{
  "image_size": 48,
  "crop_scale_min": 0.4,
  "method": "byol",
  "norm": "batchnorm",
  "drop_path": 0.05,
  "avg_pool_shortcut": false,
  "projector_hidden": 1024,
  "target_momentum": 0.996,
  "optimizer": "adamw",
  "beta1": 0.9,
  "gradient_centralization": true,
  "lr_schedule": "constant"
}
Rows from block 11 of a small self-supervised image encoder, named by matrix and row number. Rows with one number belong to one channel. Each number is 128 + 32 x the weight over its row's rms, rounded and kept within 0 to 255. All counts start at 0. Numbers have three digits each.
After each channel's rows are labels from the 100 images, of 14976, where the channel reaches its highest value: "top examples" is what is common among them. Only what is clearly more common there than usual is listed. The data: fractals drawn by 1,000 iterated function systems, in grey. In brackets: how many of the 100, against the usual share in percent.
# convs0: first 3x3 conv (model.blocks.11.convs.0.weight, 192x192x3x3, each kernel summed), inputs 128-191
# convs1: second 3x3 conv (model.blocks.11.convs.1.weight, 192x192x3x3, transposed, each kernel summed), outputs 128-191

convs0.140:164100091136123171069140137126084185124118124079120119112106127147117113109123148174177098102124101158151112168143120135103167110202124162174137126096173196162113136089142159157154117129115069
convs1.140:155120155132148159117121105132124146110176189160157092147119113095124157146130115115154159136155142160156139128137149170131125133150118156083140238144084169160132121128108105109099115139199153
top examples: two maps (99 vs 25.6); sparse (99 vs 26.3)

convs0.67:137100041161134129109190108140109122107125156116103130089064141086125115090111130135151141173137040119114124111125119115074120130172048151117141155073144166160141169155111163140149100096134166
convs1.67:087109140107102181093122185129094127054141158112099111118007080113097128111166097118093129122097146121107103106124077121024123124130164126118095079146179156090144097115122099081094137111087104
top examples: sparse (68 vs 26.3); dark on light (68 vs 30.8); two maps (65 vs 25.6)

convs0.97:154152089127139152090111107160107158100153156063147142144137139135120116109157129156131137121154124117133126125126129116134148129157125146157155143106153142165091143028143166142138150099112119
convs1.97:151157136163144125156106167150140143180161139151149110140110101116126172167135145139150146147154141181191142136162149146124157163125132144147158197107079138190106152110126109116126126109163145
top examples: sparse (99 vs 26.3); two maps (97 vs 25.6)

convs0.85:110183069112133107096130083130096109103120127095103143133121147109134145126141106134213126095150123122150110157157112149140124096199132120129139158160123180095094137083163158109123133123159109
convs1.85:093187129102105138125178102110121098124131146115094118076091073089086141120096114123109090087132143156131106141092099115123061088113156077103163112100088118120118051110082033095072114092104092
top examples: two maps (64 vs 25.6); dense (37 vs 9.7)

convs0.141:155145090123143144130119103152108149118164171096122112158135123139145128099148120142105154098143132087136138103130136120152147119116130119161193193103107132162135162119097175186147150090103140
convs1.141:128176118126156144147112185168172151179156159146134150115162098153140157168140173134127141175168135175144145140131142118129140156128157114141130168124143149190109165087138066121100136107142113
top examples: sparse (95 vs 26.3); two maps (91 vs 25.6)

convs0.108:162103073077108154068079093133114130086121108075132123158124112140122094113130140165157122102110112124143122146066115124121154176171137176140138126078159174102137176102106148133134135127173096
convs1.108:111149159151173125125113175161146131162191156169139099163113144083118133151188141109160153101140131173214153118169163144131190102142131128096144183108129184185110108113126126118106146095146143
top examples: sparse (100 vs 26.3); two maps (99 vs 25.6)

convs0.105:146008057133118126142101168125100114158121166100101136151097178103142151097096146159124101105133060168106100120145082094089145187154138163171153131033149155186171124131118143155157124129174147
convs1.105:127123189057111084150112120122089127113131138121082170083127051116112114127142170084137086125091126085130097060062086144099162137104124087181078107141131091052158117116091096108081084144175064
top examples: sparse (83 vs 26.3); two maps (78 vs 25.6); dark on light (75 vs 30.8)

convs0.190:139150122120095111093134122126098084074154108080129149149108104087134146132157106166180130067107076112138115144113102158098112121186142151117150146096152150118129161086133127105132120102209135
convs1.190:105137129071122130139168054148079117181143104131133138163076163067094164063093152072082116131097150143109133080201115043091095054119161131156133134135119140126146131128092120073120127092092102
top examples: two maps (69 vs 25.6); sparse (67 vs 26.3)

convs0.132:153108114130131157142121115149121134112152157089144134127143122136140142090135136132146150090147126116105139106125128133145170113148153127155192170098139148173115166049093158165135139101126132
convs1.132:141178148153155139146150156130165132188164167163148162131124137144151123157133182150124150175175122134137153082130145165118142138150137120132158188146122152130144159123157079147117150140201184
top examples: sparse (93 vs 26.3); two maps (85 vs 25.6); dark on light (83 vs 30.8)

convs0.167:089170156162112091123190131113113189065129126117130133111102130080127141163139126137097130155155171077090130127128110103083067130075129152073116096213135108116125105129077101142109170111094193
convs1.167:113099059140140165122135213126119158155121161133143116177141148136093135146157140169162137130083098100093136111112136110145119145161227151101143196095131056171171152186131120177120126136169058
top examples: sparse (83 vs 26.3); two maps (75 vs 25.6)

convs0.18:148135094192109147079181109133098117133119118108144113179088091124101147136110141171148118106132122172147129180111124127106188161125121163148126169147164165108103160091097141149154143101123109
convs1.18:109139140096117132135140153090103157119187182140140099121105108170136153103182068080173131127121151077126144143122147194144191109113153141028132207127119151092169137143061115139129139120166141
top examples: sparse (79 vs 26.3); dark on light (77 vs 30.8); two maps (74 vs 25.6)

convs0.157:152087084147139175094151143141148197142118119112076106113128114173124119122103157126173111091124033151136104148156117115109171117165113154170137151077169173166142147141073171170156139113121112
convs1.157:100106103133095136089112091099097112065123164101079130157094120090100087131126104163176113137113179102127099115107093157064131134130113105094116116206121152055083153084114116033076129111126137
top examples: two maps (99 vs 25.6); sparse (99 vs 26.3)

convs0.59:125140067090128113090090108147121154085164159094154151153113153133122104120180110156133152116154134111126137081129127103133152112145141148114144198099132147130106136035095127176092143102145099
convs1.59:156170172151157178159161158176158168186134143152154145143106150183127169174151150145133158123165141173161145155155143144117101140167165140164156204163135149185126147116119129148115118111170147
top examples: sparse (99 vs 26.3); two maps (97 vs 25.6); dark on light (91 vs 30.8)

convs0.11:138168106068115124132107069136142142103148085102155160131142100156112111128153133136144140131150168130134141127097133152148161146139119144117147112147168158132129135017154148088091149131159081
convs1.11:114144141197113115138145143137132120175094112115144129131099113145161184084073118128091121093171120152224138142128138109150183153123127146131126175099111108151111106129132190125217132078147158
top examples: two maps (83 vs 25.6); sparse (64 vs 26.3); dense (35 vs 9.7)

convs0.181:139126129073127148091042107136119143090142123090122106146140149143115127125157110153155134115134149107155131118097132155135160160163134131140149125091143154120122165031115154129113163117142127
convs1.181:114147080128169111160129173178125132233145096137150094140082177132152132117082145108101139103143102160150127111154150089135125089110109138140165210097075109173071124098131146188157147078142097
top examples: two maps (83 vs 25.6); sparse (82 vs 26.3)

convs0.102:151201144061124140087149063134115033106130107115175169160125136095124151136137137124146147096125178087146141145179137162145120103121090169138134144156141135135111176078121119070105141144180118
convs1.102:096104118109118120123086075116143075143134183125152134135077206118115125063134131132050133117121102115064137117098109082098154139098161100169097070070103058133148130134081121184156124112121096
top examples: two maps (75 vs 25.6); sparse (75 vs 26.3)

convs0.83:163109066125111157074123123135100137108127105078138165153111089134115122094117134144167115142140054138162126166088132133131168165156109177148151158078171183153115198091117151125119132098153102
convs1.83:125140183182156145107147173144141138093189193150150134118129109087124128161216154103172134133167169146188137136106150170145220134100140139104094187139133201123134109143109080107096127150180163
top examples: sparse (94 vs 26.3); two maps (91 vs 25.6); dark on light (71 vs 30.8)

convs0.149:147110087140117178141113134128105113156149120107102107105120160151111083149121103131201111112124065165138118102125124173125213148150143108103177178074161160156153157106108159152112128098144128
convs1.149:161158189115150081084170072151154167092098131137133166108092105124161153097097048104092144115148142137136120180127134130136120023143057119145061100179125160161100133110121126108129112129133124
top examples: sparse (95 vs 26.3); two maps (91 vs 25.6)

convs0.58:155194119096120176159135081137075109152164125083152163107136157131131116128156112150188127087136137150113129116124127156147158102145135134154202168121164138183109144040127151128100116064186119
convs1.58:063181170149116099099093115118175110130135159107116142139153178135151134092130152106093128148159105087111116084105114109143078122124150130185092129133118142076122094129119109163180111128135129
top examples: sparse (83 vs 26.3); two maps (76 vs 25.6)

convs0.171:128110150036136151102063109139117117152127120102127110195138109138117157093143157163122134087085156140144132154137131146142125172110113166167135118134131106118145182121089140128131183103121098
convs1.171:114170092154137103128133123136139083184164155088137058094099116197173094133164143083100091106173106136148118105140129118143169124082088137105150169110013172136119122111102074182205163071136136
top examples: dark on light (99 vs 30.8); sparse (88 vs 26.3); two maps (81 vs 25.6)

convs0.62:125119103086123161130099118140147179145132140043128152144164124170136100120149155160153109096147096098145111099153115125149133141158170161129144159098175129155071134015131129131107145098140098
convs1.62:160140141149086128148082115062121098190187110115091120140130124117138103183155161100166100158128113172092102121116095157130133128120114067149194118110064148129088102110145077137119116149134181
top examples: sparse (95 vs 26.3); two maps (90 vs 25.6); dark on light (84 vs 30.8)

convs0.95:160128075142119154106105138148084108119161132098146131104098144120120100124161123176195133112126115111107119121119111158099164117171120134153162127082160169129130158085121165184144137113106120
convs1.95:120160151122168119092118113170150145090145131150167099168128106129140152122109104158118143127148109171184118110209144086135073090159118141111107180168109147179123171106133129137138121137165119
top examples: sparse (81 vs 26.3); two maps (77 vs 25.6)

convs0.162:137115027155131131067147169136117157117115166089103131163119090140119122096078147170161109126143065133151098159115107109119165125162149200135129169085157181132109157107093159154155146089165107
convs1.162:134104135128150185141090156148130114123164171155134098176134165081126137149177159096156131133102178126149122131116128153104109146120123098085146151118110213138122136131074044086068159111136107
top examples: sparse (99 vs 26.3); dark on light (99 vs 30.8); two maps (95 vs 25.6)

convs0.49:126141074058126121104041121135139135101132126096130160164137135153125104132142125146154132140141137159167115140106111128124154164161149149129125150113141145114094142001116119144070150104166066
convs1.49:119136155166132156169150162159152121198095148131125139099080151149154170147118164164119142093157116148181114094104104177117133141133141106147166188123070145177075118105096099156135101072143131
top examples: sparse (95 vs 26.3); dark on light (93 vs 30.8); two maps (91 vs 25.6)

convs0.170:140103074189105148075142171119104167108123110102122129136091047139122143095091134109183115109120028169157121158097124134109177129177126190141115165105163180141109181111106155127136145090139135
convs1.170:100103169155128145100139154107122131078168190143125120171116112104118122148213129125178132156139199084165137144113135147108200132097153169083106180169159224080138160153066067066098145135197097
top examples: sparse (90 vs 26.3); two maps (89 vs 25.6); dark on light (83 vs 30.8)

convs0.142:141079099157084125091135105103077131106146131079110102149089112130126113160151135164181115117110102125098121150084107148099201119179150166109157185098176181114107153080084141165126108094187120
convs1.142:142156149068178141147131143173129162162167168195146124163121134118119156164173161092142161153108137153142152126182144113113079047183170164108165198144167202182149143147122125111082126148171111
top examples: sparse (93 vs 26.3); two maps (89 vs 25.6); dark on light (83 vs 30.8)

convs0.33:150150108147104148074147107074084143124135164068077124134127124140140120130135107187160074116145144141139092138141122117149127104180130104150138125144129179157072147081156135166129115157127124
convs1.33:106092142124122139138125123125092119082128111102114075116116074117079130143094100104167110169139123142085060151154106116086124117156091098113136149106084124111131082130142147090168141137083184
top examples: sparse (100 vs 26.3); two maps (90 vs 25.6); dark on light (71 vs 30.8)

convs0.160:132144165081107140077081119115131124137143098121142109140128182121112115072164138154186150033115135140129133136155114155108125109189131166122117150086159112129121147126108104102090155105189164
convs1.160:135102098093122124099088079126067156150106104102111133137091161084053104117140093114091090096099142119121119071135118107109155166107110118153139083146068122161120144117086130140086129091080117
top examples: sparse (84 vs 26.3); two maps (83 vs 25.6)

convs0.66:167135110132123167059115092113078137115136146073108097115126114166118125127120128182184097102139135148128100179126117131125157102200151119161138129106147176141090137073168141170134108138128098
convs1.66:131094179134124120141126086128097140125161143124130108136089113095091146130088068091098121143151121136105079145134107120100097072137061131056157206130094130119120108107102104113140133104093159
top examples: sparse (100 vs 26.3); two maps (93 vs 25.6); dark on light (70 vs 30.8)

convs0.43:150158118095133159158117084148068111140150148108141146118119134127133133114145113151161146084136156106098148091096139133130171112128139122159209189134150168160111159078097152162116128087170126
convs1.43:116160161145168125161091186145184131174160208169127139139135168178162138148156141135112161144148106133130169142092167115148079143152188142142144154134113171137150101150140096187123109142193100
top examples: sparse (85 vs 26.3); two maps (77 vs 25.6); dark on light (75 vs 30.8)

convs0.131:169098068104115190136115171127119110167114127094116149115113140132131091125086123126202100114125063168148107137139119184126195160167135137140169135078168178174132166091155138130110131109139107
convs1.131:135142210147148079078159029132121135063118136132126161078092098104136128098141086086144127135173159133153120096098141155118153129093068114143030149162108151066124098123106087085113095176140165
top examples: sparse (77 vs 26.3); two maps (66 vs 25.6)

convs0.125:160100132147138171084119149143086139094141134102125130125136122129111131114116135150155141123129092126116141121132149129137175092150136152153168179091170157167094161065089182166132110100141132
convs1.125:145149131135156140116123152132147163158194186160152132162124163130145116155160167110135144179153134134135153101142160169125146099164123182117136180161121174136159173145142090138111151148169161
top examples: sparse (90 vs 26.3); two maps (89 vs 25.6); dark on light (72 vs 30.8)

convs0.117:115137106131131135130127079143110130135150136089134102156153142166158113109154104129150145109107128101209147052141146097180152103112150138109178207095128136157119155109089152172135155092136152
convs1.117:178147147156162188114142151176156155154126127122143151085112197176142126133150087124064139116146127173082112193142128071130070120179113149168117079124126180182126104137141144145165162124109157
top examples: sparse (100 vs 26.3); two maps (99 vs 25.6)

convs0.155:182129091155124169096137138145076128136123165098138149123105135127146105118095133170166126103141097142126140125117139124116181105172114152183173130071169181166110169089110185184153125100115088
convs1.155:145126157118157112110128145128143146098191152161145172136124107134133139123180126097165146176169120129168152110117173178141196161110118152110089204163103164118173144142118077114089133153170163
top examples: sparse (96 vs 26.3); two maps (92 vs 25.6); dark on light (92 vs 30.8)

convs0.14:132117086104126105140102093153123140105164166107160165137100124117132143084158139182161150095162107119080143095134114119117108090168124152143170200082145152157110152038085111178084095109161109
convs1.14:142170201164169167154201123169155115136134135166130193123130129190142119176156166161098134154170145118129147113103145152125114193144160117162131169192171174079157154113125119128105135140182185
top examples: sparse (86 vs 26.3); two maps (82 vs 25.6); dark on light (69 vs 30.8)

convs0.39:130068114056119144126078184129152090128112168103121149114125085123113161044148193186106131067114142127125131152160103103092094086103124142177130146035166155142096118085118133120127145140174082
convs1.39:233110126131114147168195118110125136184123132126155140119176090161100106157113180164151105117161107122125140155101139191147151066139099127129174143101149119162113128096120142164118095130190096
top examples: dark on light (100 vs 30.8); dense (55 vs 9.7)

convs0.61:165123034091097206132160093117087123148116109084133172086113153144134069084088176118141124097141062158164128163134117130102160144135085155180196144087183171189149118121167126092134128109126089
convs1.61:124123187151130049122139126160130109127134157120121137123135096048105160143152112082110132118136152096185115137033108159110203086094115099095086166111100102083123127124119086071109085084140129
top examples: two maps (74 vs 25.6); sparse (65 vs 26.3)

convs0.185:097124097085123136089097135129080132098129175085115150106127092119119145073136124136183125128121079103169114129187111140134119092194133137145136156113144159146110154058173134125099130115150098
convs1.185:132166096111138134126187052141137093145096111134137115113102117048141170129075176150118124105120146081119131128056107118105094097122133132148135132158088115124101123122064037112069105139165107
top examples: two maps (66 vs 25.6); sparse (58 vs 26.3)

convs0.154:152088086124127163114124114135140190143119112101104132108138125174127115095118155141184123106134067151143125155133123130121167141186128152177148139074175186168123137106124167149166159104128084
convs1.154:121119112131104141125132066100096090121131125122069101137092129047091093168108142146175128108132180137162119098098109151086128138115093104111150152185088115096092098092122095064104096120144134
top examples: two maps (95 vs 25.6); sparse (93 vs 26.3)

convs0.128:140131068100129123079082115142108137100141172089139135164113121127115113094153131156132138124139121139151112134108099107109154146150153181138127201083137145145115161086087142173114154079145096
convs1.128:160155119115157184161132188161132180173167157164144114127136126135109157169162169132157147153142136151156149139139145173129183146135141140132168201133113165187127152125086094133076144109159141
top examples: sparse (97 vs 26.3); two maps (93 vs 25.6); dark on light (73 vs 30.8)

convs0.106:129124114093137168080069123140118083112129174107075109156135067126124145113119177179152120132126108149134118211118111116098129157123157170164111168084157166149108158107127149139121140141144076
convs1.106:125135127128141132145091201149107132108188126126108142121123154100109161133153093085125114152114126111124124152110132132105139066109117117017148145094140149065087125103096073106066160104067087
top examples: sparse (97 vs 26.3); two maps (95 vs 25.6); dark on light (90 vs 30.8)

convs0.166:137151081133132137081137079146100138102132140074139113169120129142118158115139148170139123130168141143131110175126105102112166137137144166147134156113161185129088141059090133165129145101129087
convs1.166:142131149126156159188140158149137146173165179164145126128111086136124179162138118087181152150137137150095136190101149174115133099155142108090195224128104154136124146129109090111114132101168161
top examples: sparse (98 vs 26.3); two maps (95 vs 25.6); dark on light (74 vs 30.8)

convs0.122:150129080161103129110101116138103100103164113092176155150103124078130117122182148187173124110146114087062124120118104134092153098144110181127158178093179161105116161088074161164128136080154146
convs1.122:121159160115170146118095160162140159125169145171159081167154150159144150172159129122133150128122119190156153130210153117130075077156182159111144171187146187195179158161115163150141123146180126
top examples: sparse (82 vs 26.3)

convs0.174:150160057110118173134109080140120086152150162098140170133125187121145114148126102128172132130145098095128138096122130149147149153115093111153203120116133162188137159096160154147119105128151112
convs1.174:113126168162147071074091133166121131078167120106123122090163087151148137096158124124154097137125110173170092117172113092122100124122165135161048124110154100166148101129142140177141103149096120
top examples: sparse (89 vs 26.3); two maps (84 vs 25.6)

convs0.8:111131138119118084096135141132139158113169139097140136137120114165138148149163141152125153106158128081093152081153134090125102044150108149101129149140148152142077113063105143131106120125149127
convs1.8:099129187182127174109144179115154143161124099129156164176153160155108151182164124162073119134131162110132137157140139036143098149152194135156105114166144123139143121128138156132155147144141172
top examples: two maps (100 vs 25.6); sparse (100 vs 26.3)

convs0.165:131140142036133139086044124128132096143114123105130183175142114151124124132113114149134126133134159131174126111128133148156145175124115137130119110161110115141155151086123149146119191111124063
convs1.165:109157086175112135126126125121108121162123118064133085069095119200169120118142102154123098101132094145141097074120108132164155146121105150116140147092060074127127105099134120206170124076091149
top examples: dark on light (98 vs 30.8); sparse (85 vs 26.3); two maps (82 vs 25.6)

convs0.77:179088066094125193116072124137097115127114108095118126098122149149132078149092141174162121112109090136147121127095118156116186139173123116148178135068160165149144160104132149170118104142155110
convs1.77:171112184156167088085177113159122150128154150158137127182092140082140130142114070110118149074154129153196131126150148188119156051119089111084096178153126128166112123090148123099096117110149140
top examples: two maps (87 vs 25.6); sparse (84 vs 26.3)

convs0.57:123092099093103121120103096130136159132147108053132171137122133158127110108176144156152112108130081140148124110130111121122146139178144159138151170089169159153086148028108120140114156073144120
convs1.57:159181126138126159163160085116108128200160154145148107173122133101126148166129167120167133115140149146147139141101127175139183142150142129123184220153077171153123147123116115105116112097196138
top examples: sparse (99 vs 26.3); two maps (98 vs 25.6)

convs0.63:166126051101123158089123066145114134100149104081151145152116124138130129126134097147173131123141105090119135110066133153154153153144117138139168151135136172130133182088112158142136137119154098
convs1.63:115161166153164130085127175161146126098187178151142135129142113130147149120187156118163138115159139186186138143198155121139123128120161132148086163103127153177129088131136136126119120136162172
top examples: sparse (96 vs 26.3); two maps (93 vs 25.6); dark on light (73 vs 30.8)

convs0.148:125158084160081113106168045099137122102133111092106150139072129106109134065123142134163116101113062188177129158142103125065146149155071180124141153100169169151120146110120137085156136039214096
convs1.148:090136153069078113124134063105089119095149131101105090093098085108092132111163117092086108107138161095122108137089079082097107075120124124103140110141169158097143061108104130057123081054117076
top examples: dense (31 vs 9.7)

convs0.182:129140098118131166151150143122093175156133151100086141094160078168148084150128153120174121125146127074127114082091126163167162099143158156132145162188134146131130111134077118155092151092122143
convs1.182:125119134160148091128039226129134103138165109135103151126138087144148099145169108165165142150109099047129142116100140142130129161155162127123140109082123129101114151148148127143144134167132114
top examples: sparse (97 vs 26.3); dark on light (97 vs 30.8); two maps (96 vs 25.6)

convs0.37:139165146162106154151165187125109151132119115099152137154156114136124098255120147148153128139152134076073118117138114151117122064157146159120159150145204147088079137060186149077092097138152170
convs1.37:149105106064150142140102165126152147153161124173184126166171157084108111094143154171117162126112067124093164075119150136145149159124167144143151154059162126145158195167134150118096083169163120
top examples: sparse (66 vs 26.3); two maps (62 vs 25.6)